Rows from block 7 of the encoder, named by matrix and row number. Each number is 128 + 32 x the weight over its row's rms, rounded and kept within 0 to 255. All counts start at 0. Numbers have three digits each. After the name is the row's rms in percent of the matrix's.
# pw2: token mixer project (encoder.blocks.7.mixer.pw2.weight, 192x384), inputs 128-255
pw2.2 098:144112139123160086142097128160143130148116136107160149176066146159110167137112105121131157156140150107094078109133128159122154132152133165150031099104150178194190100114096193129094122150096112062162158109196153111101202124127101103156189107107138069120110138133121071126129124140129164142133111187128184167097039120124106166103121156165151107125088041146097128154140173065068096140157
pw2.3 098:166122166102091112116123141108080138106143142077105149174113098140117149169092105120156079178120066037137112095077128096134126089100136088120084077241101129109073163118104172102054136132177131083145141120113144109133072128122166129065129144119186105097110096151129126093128165158149113123144114166117191184134117168174223138106151142147144117170134099122161147063147114090125100153086
pw2.4 095:151116131112110166119201102151164131115118112041201156097223138158197129116119121121152125129098082155127129141105182065075113117139159127095117105141101113140171143123118119104148132125114182115137121099061116133131150203102202078143131085149126199120146100158132128092145168070099126122116139134140167186165071147125196131136130044150148158079148118137074179105082106086058118117131
pw2.5 096:170129124134124141069106126108125109167112110104106139188148164118147150209124062167119138123126164163127130164105167121113079144081131145123166190093097133151142218162120112103126135139140101172115146106150105134144158135130143105160123122081086157209140123158131126141120243189126123140169152099134154084103110110163180123116095142132075090153152162187144129101109166170136191101073
pw2.6 104:092135097129085118121043132117089146152096141143108173130165135117159103136161124125155118044132093111075094116169084120112104127156063155157068154153093057110131185120134101147125056136121131111115116121189153144172086111141118155097083164123197192099137127124137162148142115123146173158112126132133227108190210110104074171210146112122101082067111168191132111133131175133131096104162
pw2.7 099:094176108184133111120186143140199153088150090133143105144093130098199105111148116091136191139165131084142152102144165133121150182150119130120085081104124120152166064136100169183094162109131099119116098212139128095111142136087050149066090120118147099125087144093158148118096133099115119146178095131147107117113140139116118155109112118132041121145103134097129152104145154123138086136016
pw2.8 098:113075136123163084126152174108115138153112151136146117145155083112114127176137138109123114131127164138119121147145118098124146095156148132130032115142118148101214096068090123093067045140093131132122160160167162132099132182165175131118100174095106117135135151147159136159123139142128134091104108142146111122087136081153185103147132173149224152131138149175191120122119115024155101103175
pw2.9 098:062133125166060145197148153151144163103090162122211123131136088124161126135130094150122156102122167109127139052132121126138143136138137139177156138109134119124081095116112149067104107153135137099122123126110148134113152142118135152093138093103130138125078081127126130131121122134104108124148142175100120189118133141119211147171137105118159163159136118113163155134080144192100128078093
pw2.10 094:133099127115139152170129107098156126060126075150189118132116143151121076134107118153088150108138089146117110067147139035155100081118135140125091148077114128117133109082157128170160125092090110187131128090110130163110105105138084086141165147137123154075098120154133183125110155093123099092095123039164138139108147118124067110152132175184130125054040175118085090112093116132132136154176
pw2.11 096:097142127076115160110128169147069142117103148124137144115133132109218109097135115121142103091196115129095142134116115100129123159121152137096104162121171104157143075107111128082165080160143139129082127139142163104106087098067099111143123132124153149067197140105131144111129084142156140132097099140151136153163105072092143139191137128185152140088142092092168125127146119114158189091183
pw2.12 105:083174098107139111133074120097154124086125078115145078146124152086156114145118088104140104096198147120146093173147114180128177136147135093150117069078182125134195129213147070156112123107118116094113094096118098121140086156076109147185110182105145167148123156139147139147134149165138134143146076145155123125051101103056159130156111088115113141093088117092102133125106112105133131105201
pw2.13 091:122135129188098155105109135103104119160103153157086133165101169098092203083204143109149095081011083127099126211166107184138104069122121102119102146210155060184135143152140124104112097138113136124079136109122101130135149131142129141114117147163068113150141118119175118171107155163114176111045174144160150121183059131173178140095107106136154143167121131125159124174175170075205078108113
pw2.14 097:109137087127115130115180059123162122189124134180141186123123189081073107069130112105083055145061117117120139198163167155135158163160119087125062156145134094137117146139131161096105105154177091055127087158187148145123132133192082197122118143158099153137067137144134176123132169125141093102102153197106107139094112062157080107132144186167155103122100115201134129112172118142120150140123
pw2.15 096:129126100130074218120098135126135126160125156103118105178097118113179155124041158146146131142158114090161116172110070129123160082085151193136127137145127130097113126167160125137149142106114146240131133109161086176114141116118120147085166071111104141154150068141106085128139151182101163094135129114167143072149199132115158146072138171114105169131140142104101138140040100142125060143072
pw2.16 097:145113160167090155123174131169102157093157168112146097148126132125114126106126091144075105152130107154119089203154154122170147130087107112106125129052185123041124107121122091181120184168126116143157125115105144156146104151169091143143122081160134121139107128134163143130114113173128152115107118137124084150072109135139095153165176159143169193169131125101096169128120197128100117079116
pw2.17 103:111127075224094141167145138129116153128135132115089108103121123177093157093085172177124149141058124144139109088122111144128156119093141098118163113144143066083182099071146179100045162155140130077111136123100080123144116087084085115121124153162156130120138162095119143134107151182128097100053127139141095117147179122104150110124107134039112113129089148169120095135197187050120097159149
pw2.18 099:121090140152141163079037115082088090144119151091141118128113159127130209164140168113151139126050096114091087070149131141114157161169107088151120131067148153092112111125114119194173129142139180161097113169160140122155147127113119146162148173101101096097090090159127125136150181209143164177144158117115104092088114093106203090151138123104079126135109058176126104119075166078107150132127
pw2.19 097:125050123117113155128148099122134129152103159212080199084158142164169139110139118136107102204198114116147125098104053133115149108149117163097160078080141081154116192174128136103119156084139067195116143084175144092130139117178130120184175174180102111045110109138104160079127096154148160147146155173143118126100106117081150108085108090101147165119135145096128083138161062119111111078103
pw2.20 092:160136144138178148128164058139078129118107127104103109134105137160120080175157163140133156151128059063158139107091115065157069139082128128113048120115117119074105106143117115109226078156136177171110137112112092119119099116069179048159133130137130123127101139103134098171135084152142106127126134178148120137114165125139120116135101100079190093106065171141143187104119072122097091144146
pw2.21 102:135142179127168117155016220134216112159111070061133179132135144062121155170091156137084205124164116163096073150141116093110118110177147107134095105123098086148099177134152166097060112123165115180106163102124156191097113124108160108099092132136115136107103118115086146150122113087159136146162103145087111139150163103149150121121104124174134145114087158132126143100151099105163052103176
pw2.22 095:106155154173142105122067168164124099086128155132176070104102209125075171120071098133113146162110146170184143066136088141158172125100129141120093119117147114143107174140086152130193175074132137103073116080220131133138151133169161083061051170140114145107153115102142135167107162131139178110110133161161115113070137149144057138097135133172143155111163113152145127084187072070106076119155
pw2.23 096:114123072182120122144182105143150139130158094212076159066131090177106144061104146136080117092154120166156077172119168132220060116209126142127117141119130211163137148144124084150138098159116140086087149132132131091117150135206199079120126105064088090141142085112168127128135143157091144176107134148147124088151160113169146149144130098117143143090068161129106145214136117116116122141079
pw2.24 099:110085132104140147097115107105099137138140147095136114114109094147066127128038054103104128143100178141142144000151156095160117152166136155112116123128147128194156123178146133100102168157133163194133109159122105132141109118172119131077155175137082142111113076096162162094115111145111127084159139152128215114103112173150182083112101096221107156143092123109128146101162057064203139123085